From a checkpoint of a small masked image model: widths [64, 128].
Rows from block 3 of a small masked image model, named by matrix and row number. Rows with one number within an expert belong to one neuron, the router's apart. Each number is 500 + 50 x the weight over its row's rms, rounded and kept within 0 to 999. All counts start at 0. Numbers have three digits each.
Before each expert's rows are labels from the 100 images, of 14976, where the router gives the expert most weight on average: "top examples" is what is common among them. Only what is clearly more common there than usual is listed. The data: analogue clock faces.
# router: router (model.blocks.3.mlp.router.weight, 32x64, trained with AdamW), inputs 0-63
# up: expert up (model.blocks.3.mlp.up, 32x32x64), inputs 0-63
# down: expert down (model.blocks.3.mlp.down, 32x64x32, transposed), outputs 0-63

# expert 0
top examples: square case
router.0:445480476468447544467543563536467556536461605509500401532475468442504480550399415533513498517506512457503571467473447492438492483399519569506512435553550433534469535420587485493547418477462610
up.0:476520578496520420461518494430595512547437570552492486516466579527516461450506499450439469516603583430524476444449447531489440486483421602527486463500590439448561476507459534522542517515376483
down.0:598592462446472522483431515508532549530444514550524478512468555462457506452504577488472422550406522492535514544495390511494453510552474496466605481518490523410553523415503519434464613391503534
up.1:492495466483488480551475511441480410513438418508464495478473479568402420474458507555563506454531550498465496491575491474398549488511425497438485517518493416558487565563417503530529518551324523
down.1:491500434544401419484508461500515515574499449479513508644555509585487467448455554508466526539450510509613436526507467446515544503407499438527466491557349519465512494519508481544502541412538481
up.2:465509540485547398448597524418521595591461496441536448477532437462502492487559460453483515581524422478521478522559518445443448475555473596473486505550545545415413472436469467500589510566502493
down.2:455542496537452545567531441502519472592570313526474474465492515469575503496529522497478443515530588541445438512478557439458499498507466444475539482554474486625472487446501545482545617482495461
up.3:465510513475450483556507534545531574544456558458471531499524497560461467422575463575559519509508465447406543429469502626436512454526558556521477504534519401493482514518601515537450511470633425
down.3:471496384421513439547441506465427446539441453474508564513562442530427458480508570514626476530523512531507532424499463421457492514499513576521483388581469467479568504489478488508406435558482463
up.4:564544483433504393436512540506550487451471598547465583423486489496568486497496536411501465563511523475469440536424541413504550503460589506549518452527495480560565540479498503528522440594392430
down.4:542481407521461559541504508427509531578551403488560470444499555459466538543449539455518515547512576527574507502520539487532570505587429575410554468442578443413455508599514506460498494562518553

# expert 1
top examples: square case
router.1:531546530428348548532469509545404522532505510509515541451505549439528467561494528489461542541488538476507511486463427405522561526578599528476500608503494479386434451525483523483487575577550501
up.0:482528528486550543466569537566469496563553551548524448541498453501598482523597432446441487497471581513441530526517357410516481416529526482501556593582578514457509488552552465465547492456471499
down.0:454472461525473374539485484508458529443543403563569491507480472472538423493499450462518528619464567526517522486559464487554503517422488533624469506482541606572526486516455477445564513586548558
up.1:505587439462531520420475475460519492572523496515444464463541349441463472524479554460498413513468451514568480570569434593523455587500407577523515490533536608521502468509512501451433512494504463
down.1:631385514585530436381448517550503570472439552483512502560545526520495503449552538510546473485530504496403524484499492496528464448491477637557557441508448487442477495529541530580524471453549492
up.2:523558556526557529610435513421511443461466467487518409498484493406443515563502524483486481428538486542519463533403464437485523495448545553506497549496454481447483572533460411408519346520522508
down.2:454515577609573527480413616523528528522445500533525459495482597570506468527517496525456435527549540503497553538472450508547404434542471523566555462575568464472554472523483411477553501451573440
up.3:461497512468462466433434505472660544520437426551555523488418527556422497565436515472493442525444458550558533484462546457533452577523489388457447476497461605499498536483502556467494534544448547
down.3:524449532493486476506496512528432465519418520470559529484447485568484592463559559461588544412555487500541531512530578489468442661525482471486441578440501605473420565468521543464488521534451457
up.4:500537445483524535542370563514534510577525466459456537477513525524441542571485551507556583540414544497522484416540565442474530494437464514482567405511466380503522592599468466556547473509491512
down.4:444560494345455430500560580438495540555509443507510428452523605601507471518507501532471494578517556528424449511543514401456522468541444492534468439487423488533449515442484507458573543514512491

# expert 26
top examples: dark face
router.26:482395431503410354518500508446506468524521581610515501495538503451421508536413478570516512457529526549573520588411502493516498420524483418440561546536474493518463487486540546498453491489481436
up.0:436454573471578487500502469493559525513453505492492488540546460527484558565480509514507563421387498436476427495515437481495513513556471525521510460645526515480464475450574493455452662553499594
down.0:539498374554494516448506632488514532461440543535563547445534520513504423482574479605484463536559489563557520564459522503537455444515468577544426532514522524508512455571549616508530513490587504
up.1:533467531487486522491520488468515517483543508504447613454460401533478444494456532500486447458563471523543519509419495521526462472506401652491499478454575515424404449531607604554539500517511427
down.1:480511629477521514484449471507466446537510516507562472539559484469459588549555481465458509448492541546394576523492459410522491507531437487496584444461567546542497427446487440541603424413426508
up.2:505374446458534440472447497488544470498456451447583535398481532523489419497551539488531494418456431526539459427475549413547462554510506502467528491601534497489432525422616473458498530534458564
down.2:504543460496514528456515509521524496514505514526399520369548467543515457481576518539341563467591432463425515507535554528541470519523516428511535536488460501543489476617550462493485572426589514
up.3:548475380549449500541495490445451526572475457565576451532484527502548466481527550580451498575447483526515448478518535412378512564484450549523484485541506503485487489488424609388451421463465527
down.3:462584514468492480414523470562490539447500461551449497536488459503453505584486487449488535574512412567557648470545419504481542529459416488524516468497537535521440487505473422587519360490491463
up.4:503464475569550480470580581479582396481483569493593404501609495493562451482465530467524480542559454540582527514456519465476402432539583529513423505537558484469529557432476551516516465541536502
down.4:533618428463552458484472488542489495557480494452424526475526468478539610527482479528541486535422546510424415478564517532401544534438494574463599499484397503570416555516469435536486544479484474

# expert 6
top examples: square case
router.6:481446413512574453442539529601600448452430540510474496481460524377520475553473600555409466431453516578509464509535463509464564455519521501551551455492471482517420451536569503530501511569487560
up.0:450573581471503538531480466527575447547489537477482490435476451456553423466570445469537527450492514482587458594458559541570510446535473595548446503489439587398509544500460545490463488620473481
down.0:446527472501567469583461543458494450526435527495580503476457469501529491429473405392560447541468515512479579441452419499511523505429467382585592462498582493523444573523477521516524545502493580
up.1:533450412487450539544580503347553542470482525442435487480469541461415393421459498545537491567518454499517496560528478461445495570495502540558496530498570448483444618432462492504470446539514510
down.1:544487474470448390413450491478477484469445561426503525487550352457448562504522431558571527495451556533487610499499479577393548462445551508551493546549424484527540488484501498500527435501521470
up.2:544585501472474400500587484501575427467489472480537481569503517445493413533413462501538483452412499477418539390524438502399489511527544533536488488408556537448474491548469445581553502477439538
down.2:524496475443546509375541422508545458495530516511503508528528508595511565505413460384425544531443496533538501527484539523506528381541593504465596496410421473478558474463497524448533518490454421
up.3:570527490455414543550557539493564513542467438552564491546477506531531415434510477545484503622384533554468518519513580437510446446500379452514432522550517440525490520531443524466407528512493446
down.3:443545528555464440447465361594526524546477539476515525552559499515493462476527512536546508453470419484618540556424484547547501522528520474453388520520378490604427512513496474493475492503435513
up.4:455590557578584511478411454535449538476539567492435509633502496511453491540537429455476501462483463573575473496445520445514488519445425521539601511469479546469420403499544556441530538514543492
down.4:503542483552529464510525510525562503490468487456572492480522388463495567572537433496481522482528508406435565615505537492546544420514418490559499438428436524569416552561501438489603537436535530

# expert 29
top examples: dark face
router.29:481435492510565480401527521514477544545596472432443466543485489472491516468433487510506434579418565534511396523539454508535529528533500444485483514511531403408611517539512536529589617499478439
up.0:471516410482461486465481512588518501492568454499524473536528496570570499535543431418522450556455486520514522447373515517352462476572548447499560582493531417556541530549520515545495581440471531
down.0:499481479384501538416456556418595514490486593499472547536536444480586451510566427599510525495518509523462469482423501532466495566446506593518578488566614482471410509462480529480461475522531477
up.1:478500464491649546504460506554458529586467451529565637464527431476424543538444502565514543397515471483442505508521431546505487560498473525479548529517472534563428439506502428612512505503489538
down.1:444532476446559531590460455543571461515500529558473426336509433578589460493467512508472531391547499530442462416507561495499488520517451494521434480543516446531464530470564552580451526457494474
up.2:480408451523497515557505523406523495426514503463463512504457528564404447491470525449437347575527543532546513497447431446476546502455571481488471479508531418539512493466555583540569483475385464
down.2:602521389457495446528543438450440460538484459477521530576505598457534567441583486573493562540495557556547488466548563456536531465544492495414492546517539514500553405519498445423475456468556426
up.3:425473528548450483443385428426475527488539497563491440410489499456535487461494541522503443571519518520370539549551435499444390498483509561529482487604470467529518551441459465598514507438478511
down.3:403606527550510493514478414399555484582568491504515467536560418579559519490482524548531575516453442527482515456508502499569455492460442556534582498599472500442500450559412508503466466413481482
up.4:539522472520470425519432511492562525550523525532432526458533335525508526509478481464470514441487511470471471559496504445659514509587584512431423520537541522482429555444553394508519523520527526
down.4:545430429391479437419500516428486564483371525460504495496596498427447547488485450495591516508421537512479474498547511554501487507470565609543541468544500433513492544468513509380518482553535524

# expert 24
top examples: dark face; square case; numerals
router.24:499506548515465478499510404492496431467415449444481587482494463521427553437526548503537497578449480445433493554534498533451521549677493558468489532549608509563477492497490510453394449484540524
up.0:585461502509635494553529494463507558501466481603570544454541446555460537500459433468481532557509453582584534543550475522511457454529492455539513608549408462504553429524460522585495517432547471
down.0:506502492562458429588520440515354515518513519530479532490430491499577439499482509524541550583618447463588544511551562446508516444461501456464512479478514541536392505458552558541466489500572591
up.1:569538544515480471489536531498597521463576421535485474564610566507468550532451541425499577463498522566499508467455636484475457560610580397506508445441476511528450534530498553499497517529471535
down.1:525527455480476462548565499509422549585524490429462584529533530492539538470620553574637547443445399532591523485474503398484498504520484538451547490483545587524521461498499519539461491525436451
up.2:361547532501461454494491492542488485495408507558526514506529517511562483568464612481489488462526473452523458524582598470512495477508482576481515467413419480443497542693497536493510500503459519
down.2:534472491586488516563403555456474461469462477570491508491481448437434551459556422450546438489446538443544464475533524393463498492479444556507517498509486587627490413496473468464467368510488540
up.3:452540429543571580543493556470495511457501464546496459436530490495509528436550464561582498529419494430476527552415448425512444514527579483616459571601550511517580490492450473493518494565549413
down.3:408462481569515478547502558442516526567519481512512558560529426489484545546482535505556483550479479378485513533510561449521543546479544537577494585562438613550523445550427540478578430562553565
up.4:478547582565578561506463439477565594506437543525532561486529549495475503508495610475455445531407456480534532426541526445448423432539471460592469456481510387588505500510474519442519462514449525
down.4:515436522535438536547551570466503512371513487499544510584432536381557462473482499586484456464523551568435482517526451417544424593517514580509495415505507490505523476488492508505623537516539551

# expert 18
top examples: dark face
router.18:524500478546459486465443449553598511459488643487481482509482495649508478547498577497497459642521434522483442481533509498498535465376539553520448512481572461464569450572538493507496511513513482
up.0:568459563550555473523461464483540371558493537472549522521517416478559463488544425519470481504557543595562473483392548472506530552492466541587504540569527483471548464441450488380436496473427520
down.0:401486554477464491514483506470485470538496604500500490481495475494519479513412495514477503464511522533466503576321444541532547574413498456474544599628464596536473463573514543508443499472477504
up.1:524480467456564501488441477506488509544479434553501515537504514507535511583466416507504559413518360482523495433543446455394420521498517467654469503543559533579504481505519529425547503554450569
down.1:556524472556533478472495534513541503545516579524529387559586518522440500478514482520514448485454528436493514395572480413463507443483490476446547504530453561523515571421461443644519440538507389
up.2:409412512535418491498450587466575573561457516446441557550474522411562532503460477540482480543417589496548540529505471500477473510477498512431430447443475494503452404423496532468579525579448527
down.2:592499447551506522496535519502511602565544401519432485470531485504458610455562534464384504430566477501476502504420456479528549568541511489443528464534438487519499498499423517506515412471524362
up.3:515483517467384617512529488460445480525437484456582459534469525577534480605549495458583450511428482544487504470559566452461531528442525494442555450506387484539557450477464532418469560563539505
down.3:432417443529502451515541547508472357520465472498530509575478460497508500494452541515454505452491397517545391501519477471436533660565519477516419447522490397520500502507495453497441496471479578
up.4:513563450528612445450497558516589587528440507564468547412553460545469545434534547521465577484576452530609494530452523441512498469510476451471459468458551512502435489515510376538580490473458496
down.4:496422544534470513479467541529500437461558451496528428498415428502527520481607576471486562442568494532594420542506411477429489514568483457479548470495537439590445536489639536468514499533535512

# expert 20
top examples: dark face
router.20:463464464500510500488532487539488571560562407440493498570444521475481489497451633587575531396498494561537439424500548455494410507544541472551438472547519481427530457505506495495573416540432427
up.0:461495477483563422460467549501486490595430497531474457454531447491501540470506532557468464529454424632508516467443525469483372482550551493481568579501657435502429556521520510538548498517495541
down.0:439555541535451493472470492519482547538471485502473496450540532456395512646457441515497578457476481445383544442486508472460386478499530477570571498485454461496498484583537429447504461437419433
up.1:562441487539426466451476549506522436496437401566614462518434489538497469553502467503435591428554548437473552442471563413541473460433474513515611498526490570506507532553523464475546450438456513
down.1:449495497506517399404428514484596531491487546479493532464463515549533562606551584464455502475502434566541508501489531513589515533509479566576508525619601524520472492508541471581606545498482465
up.2:588563487576547514515562458490509500519548517466446504497464529455481524556413542501553585432415453498474503517412503359405554576469467621526462464450479502517506519537437478553460508560461495
down.2:498430459496436506461498512432589483530502432461531509544428489536519504516382486434492523493445633544606433591504550501527498498405552524514547561452560549477589521540471503502430527482494567
up.3:474512612441510579470545606532451466509600495512478473440479392537557478463552525457381448554500494494477498476431479510468465439484550535426519484487616498498452467512519548419518530492405501
down.3:461463612580520530529517385522620537500495431587455475502562500526496422514507562559417521521455517478553560545457493485558537441474487407514486512531543525428529544523514453582490427569545516
up.4:473524477512514506447548577488484553520532521530468503512515545484491489502436450397637596525480525539530508548518480591565442551561381549457602487548549572504416442492440488544441554510467491
down.4:470489455471473485531490543507506505533477565587563478462479455472543490557610572500651560426492459560429490471474527454565499477591557521446454503395482472513504574481531577456501535438576475

# expert 9
top examples: dark face
router.9:527507489545602486474481551413409583529558503544487382550559442515495585463487438483461568438463464516472508493540533452505527493491486579526414574513481485527590568560532585497505438441530441
up.0:497478629531562452519499488400510524428456515510472471607480472463457526534555463493568485470543495559456470489568505522539493477512498523435584620585519554464573424505415477512460430506587473
down.0:656436548470413459497490510498472468401453521414530462490433474469541504492476467577552426490499517544503444461529528595498534451517580594480522554481563523473604555517516502412509523503543523
up.1:508536528464548575591543493526505421515592483449471550575520506523463721494479447469567539544445520492524452507513530422462557553496504493552460446537525505454493453521477485558568471473502454
down.1:499550590550598490595518489518597487496426500438440469548546449597509462487442525501471491524467528469472532553521527515549410438557581435532518508474543527456396379519444553528531460473523480
up.2:509446520485489537499527523578450509559487429507484464594536457451556531513456475545546455507509573527477507520433526346513498533559498373417497581560575501544466560432432486442531424474527508
down.2:575529482521477518454509447490494587382497517556490548538519434462460422475514542461556557450452546416505553440513519488562523580613483445566490529560565501597500521534542552577493496553579546
up.3:522557503514512481409476446549542518426446516454496528592547385425430493573587538483489513484473491546516480559552563504500486557534506503480495462501520449522495408600486623384445467528536472
down.3:510527511480498558528449425499485481456535519632431509492489497542529530522473552555556584426517458508605564533506565451681479521544465469508499512472495564465510559411551505566512501458544452
up.4:581513594473469466534532475572461451446604448483531423503543429397398519432540528388509564534461518488471499539495504395442539484538484497462466580532497558555475531498532493584480501510478441
down.4:488467466526482505472450534491500547421505512613443420487447441549455453413561569556518548550444480593339470500499570523523463499497567488551425512569474476499495521494539562462514542496560574

# expert 19
top examples: square case
router.19:469500524537517473497538417494478475448602566420475503576509547499435469653468456404480465453502492501519486400526529468546524598495514507496481516386534465570486565515460486403499495530485575
up.0:498506499537567465492507555442435511531507515354485572599492401512607456546434488541493486528537544519534445526503443540495472517473470533510524492425497468543520479527507416552524451422575361
down.0:552531548561433424507514475400434503488480456486576499561449542538459502428450509491580554455490411529458477505567490549510445405585484501463579495488595536398465477579500497495519513547414468
up.1:515462520520514479526419442426501470497505467389507524471425586598451529522508478401436551485395459541561498493437451435512593462502537560442511579566477498403535524552526502533440483515533545
down.1:502495433529530410535555479556448504489505561453515507528533516536487512468503584554506483637467508488466526492341425510534568535449498474582444536440481523501514540489623576462461425550528481
up.2:507519418490468613474533429579452516543531529442614502523471564450497504510508386495554532491501522488511384535513485429555524594549437528572565440434513539447491430518534546456521448467528477
down.2:421461524548542525536492484461551407578527554497443464467484493515466520492507476474468474587538496514484517575573454495584531525482430476625542493498441653509524412533508448533521434452597523
up.3:515479538480469400476513485502497455448561467461448351477569495467425399523542430421499439497513430458418494491545481499441499457550507562564505484525541428440437542421535497437486453424484536
down.3:515447449445504521517509567464453547515444540570533527486499430532503538590537536461562608452557610511483426465479469422578492582562558504482463424479514452452548568599524576505480516494510564
up.4:559535465551525502519575430469458393515468481535487530438540594519553583542481502476485487462506508545545471453443498421426462483438487479513550510451569492363492544465435500385485578491587541
down.4:507517468438482489435439447489437452502477456411549527509550502534421393593566438549518537482506517520555481388448504529400513520406436490536478481525494515540470465528546616492509455524394513

# expert 14
top examples: square case; dark face
router.14:586494485486556538518507527461508487591496535447491548443544426501649525544550484449542563522495567506512463561503493477515502502430500472603495473347483504560559493477493414486518547494415579
up.0:469590508419526466485394594562510443498590446580565470557471537518537544554503471449566527538485528566491533513501533570476498585527602522484540483567577492428477458497500513450496516486397566
down.0:515473470440514498471486512499500487550550468408597478496568475510482476514473421463533458535413581588546532434492356487562523523453536456501605550479597517397534559483506490548513463483556452
up.1:447452595491520467431490487532480355603594528555462508516485393477447518502532496488527523486481503430474430444505518414542523417528481508517493485532464468391499553528556601471522476472430536
down.1:587486493507510476564533496460580526582553549558594492561451606410540432541446491465510498569453553511489520499481448499508586564464553485511499446456379464514499506480466565418594521494549529
up.2:514513517455528473502551538442497564473612439512484539496478423455508512501552519484504437416367453539472481435466536405541473445511499431476464479465468649588580485528487547476565457529453488
down.2:464577457482485537452531535451499516447443565530518577565548500545511441495551499499570495531566504569548472577415501422476450543429475547554562442532560583503597538497600469524432542504519407
up.3:470562481512477534484450520501534436496508526487507426406466547571517559516523519560513423476533638411475503526503594539555562537490539639474536493452576467399514527535489420545450506538471493
down.3:574524501521463452549456454544477492456517560567447418518501534445423493481483379452470514516473500437458501397400476526482477442542422424425481419468525468562518429507460423512460442487494409
up.4:469451506528604557490530521406552486527481529522561571452562523546514571456574549503432385486480515506502515574548545617540526425522512602466516497587508457495462461533541464567520521431563480
down.4:614511519487513486515461480495503471586584414427495452462496539518481599567453385544470460476464482556483502378530544525471592529522554522471513575434512470426481456552403443533534487514503491

# expert 28
top examples: dark face
router.28:595451564323511549487437504423547557543443458534473485528628518488529562482494487505425503517467487548547514542531511533545535544570499575471483451481494512550551498505531532432478504401459566
up.0:534488436493538512502550562547495568584451451579400501451455495431526539490543547587440513479529484565488399593480536471514465497545584520468444437543491555417385475447527524552559453488500516
down.0:532458483547437470425558486460463521427539529478482553549429504458420519550476527607492442556541440412463471529522458466461526597506482503393593510532620473518431530477457401503498487537475481
up.1:537534490546506474429521493517510493473612552570576456453567451496562584567616551546500547526401485407491519441492538458506435520594419555488569520520487446477523447557510505484495567568500510
down.1:532536386578559436523458475463459540547604467537524443564467595584428451508443513521566485539508445609531513490517559507423494454600487529455564505476442544490528511557534546469513452518514447
up.2:528469538483568476570471527619370500514550509455468518501507482521572478465465508535527520468473518572507498470571478477404516525419407514488449486461528427567508482525436569569454567525430622
down.2:447545519474370469454522546474528492500538609504498572468545521551587476484583586423538575507500539570420518559422507563538436475463556558497475509572517400559452487471496434503502479517484519
up.3:491494493494493556519521460574514439571451485461475598416470575505543530509482503449487522496620503529493339394562461466471527461523488563547549512480512540450491460477468575433462389481464473
down.3:524505509475479585516550434424427399537546506445490544561517552528389508556439514524403462442517509475462441509475504484549515575489529489408581464527522543507578494535561540577511439577517588
up.4:480412486438514442453571481485433522445420574517520459540514479535493434527494501486498460509508531365446503544481462526449562601493494550549618579475586444486540535549554434446543526568527480
down.4:512565474481496398506464427513545527426556415408529409424544446521535499399422497414424541539488434491510468515603466514556540483494469484506477550509484462497608494572525537588518490515488489

# expert 16
top examples: dark face
router.16:531443484505452365409569490526474483465538528507494649473574464509452505460482452490478476494451509448448458585567502410528535544535538493565408499500493469539481425541548469453491428508497596
up.0:531491441524450471490476365448468585509566475572562541435513507515570529587489500374537433503540498534433470437505439551475483558557469453457531470497501450491524486618537481503491509435449584
down.0:539459503520458531482496480419572475484510524463458546524540515518560564458521433490577486529524504467478431316458506582556532611534495501555538492517474517504590551517462523495398424563560529
up.1:414502561514448596484432471527468410516593544543538577509459499405524571579460563502616479405497585470532525549521495474465530514489457479566398482557479479496462452543506534550471475526535488
down.1:546516447483439546510487472566529577518464507470374540457421458504433487488498544432528494568557550513492502449480439493508502509502440448490513464498442581497444416550533504480360548513404385
up.2:547514553508516479434459552521415521518487516493527495496518401416605501489578567500542544552478470383449520440492564510540548499428562533472558459541569451401602492503544504428557553503457511
down.2:486517436469558546394486544569523537490550494416489552526490514442370478492520479476493506525526560571538560541494546424465481587520561492426468556541528456519438510586502613506490597489443565
up.3:501453513440506509518576469491508512445523509459437433447536673494501396540490491534468483508488456499458461523495451468553452585606435450534490400480568529475443604491507521482434444560511493
down.3:500515439504468487420453540510402539501541553445485496470558588389617460528572469437544461470525472550604517534432480532449562453456510601523516452509481553481514551468570418499467514519448462
up.4:549420455533467407583503533478527519565402510426546587586468549440597546446522481469511529412508468517494536467481544542535439492547497547569435606448523546496531493499535475520521557476500602
down.4:521472454492552569547493444430448461499528491459498529517493511501558513458516577491601453604503532452507510393600532467501432549441461436573497400571538506561464499506450464399402503469527524

# expert 4
top examples: dark face
router.4:512514501469513432486410519438458629559521493640432489548447570505501453468387560413567535459530505432496493481552573543531529480505531483429545473527462532406523531541551473488477521533451497
up.0:574478551464449430482485459462534561447449541482523447434517487428491484412532488494527597596473514599484534459569544574474547537491503517406600491487553490564554539509390545564457496508507556
down.0:567499512447464467557565454465524502454566456528498519530589495570593473560488525574574480447470485474470554380537481524557520491568404437488421566487507545507622514475578480528451504437469520
up.1:528413531527452446487471395579474656494468510505516654499478519510512400545504468466467474462475542550500438460469483519524555455583429580517488462498463425462459505501512568487502437478502483
down.1:488443500450452545458538468512528498495423534500501495519585470591486535467527521566526512559426571484357504565467536484430530424441578493416614478442489487469523385463474534510558512487540542
up.2:520486421516444494497404494538539484473498466499560482545465427503501381626489513478564566469566408542535533544514375490452557616474592565500532455507517514528499507422485529460504525515463505
down.2:550511477497535493401554485426498585516503480457443535536571551501464537494504456445390484555530618508610530538501452486441494388501477500479438431466515391491568542464455489493483497447532578
up.3:477514529577450460530552410462486599424491488464545577469465551542510521470518619499561449438540523557525477434460407458485525471492520550482529532534502526512484545405464455603449542566595450
down.3:520542613440514518479493557532537481497479430502495433421462511471433469528513421403419539476440445418429460497499551495577532486546527380477501421446471503518562563561524495435417488436492492
up.4:419447444552491501535505483545427512493513483398428582514512470453536491546414570537513546489603397547459545493554511472585465529533477442427422473504481520537494530450420488489485559415570434
down.4:561485519614507483481500462402606575507509516503476570556602505561400566499475547503539428493406485510559475566570517526477533510520514490560409439531511482554564483573534482486572450529510467

# expert 3
top examples: square case
router.3:537490471497504569569525532469486523304496449580469533438489498453413498450523453479489545516489471502517528481449548475527503579539478546502415440458481555529443503464470474487365610482491517
up.0:542467529433408558500535549472565570441466530465474455528476454467506462377441590490524462467496548484495538520512624534520473501475457566521399462556601394570427505527515510485534501505450490
down.0:584466526497531460477564478523525416517459483449479460566495492439490529415521405465528494553548538434533456551497411437501590486471449539576530416477485548591533516397423491469521433460534416
up.1:428513550508481495500460516566451483541537541526517521447402423489502532437364391425518570479477568522523512460470507505485463558513546544381578531540615529485525457512452540469461551549460470
down.1:523369586491508452450498512406496476542478536505616457531523551528532468565523454508546515459529418558477566449555458579552491505579520459524430546450528567579488489514556536475480519378515480
up.2:563561502524464437487502509441576510485520436515498543545506510490399514476479580451532460499392515527490502498449677533487528597556413539498446479510486564555497529524447487513441531468385473
down.2:529492517442481445503434462485320528474550448457536535419499503503553547554577550485500511511482509577516568441514534494511437391460507489472436593521458513511486450550597465486549480397504506
up.3:568494473508411515470517525499508436465470369525502447480551636471524524467450530535518505635566441495519451490512411564481453563456504489504497505514446461528515421479548587580539491499584537
down.3:516500560437556517483444435566394515485543582534489479502538486426459480472573575481561459538571468482469443521603555425587519513493534523440522501490508468484502607501595495580534467606517518
up.4:503543476533552468597465526454585498467530434568510512459505499498508525492578488483523357425472505565514541481470455514508513514461578519518461495536530536618511566544537303493488499496513524
down.4:488502434441451432442434537497460503492549497426490479497525540465513477532387607549515455420613481458511532502505500525533451407502625423489591592578503469512530535495523470485492509560549478

# expert 8
top examples: square case
router.8:459460471455575483437522441433445508502472469480468536498470517489566558478543478504467467481538544627373430547581508513475516444484562467461491447517517602437486463521383520485439522460528389
up.0:441482499432391493485545512548464635521531491477540488566427560427454489580514583527502580519532489485500434507477536451539565435513569507478544447469437537461582515501449545468473371526530510
down.0:450543514515607447499450486509417535572460552472451553527496481435391438518461504478557458500481458532531509453556478493565540607563421433592404573527522495464451523486523438527481511597481517
up.1:566490435439449473473489497577448388457547517515480413521479496542533518608486464447455537553547500572434450531415485502558485497655459485497495578481552485403513524532540554551529499457492522
down.1:533487483535512498518554473407444550485414562520506515461559470387500510498456503533588586492448592476509558525505448407457521424472589436532461479456499495474477460458530458446464557416490623
up.2:554495541474494470503559519548521499505578624581473457584473500541458503504469551529541439503566596548539498316468537442520511509503517523508571590462452540517501410558495531442462498472494501
down.2:506550421549504526495444541433528573534524566481387465532630558440456545415509517512497482573528528550589478493507409565477455431474501435458469563533517502550469493461449543547538529433426529
up.3:458449497491423494458571466570523475522481494535553508450478506490543555505614449462462434517532469439451530491461584500393521479448593535485489547513458382532592501489565499601536447423432503
down.3:453555498447489553552560482466538502618529428498424549499537552572511582536559470498478459438492488548470522439502455506587454535556498510455613463510461554525584464428479431556574417493505570
up.4:542499544526522531532460439569491556516538497527546462460565473455516610542467533526513474415365585537531529474506475466413439500520517480454503421524600515449521459566594447484598432459519515
down.4:546618543545505565506497448480571466566453461502410528440487511512389520522462475499441475430412514387501410583423501431458530414475558537544446545473495513509501511521482509448519497541572525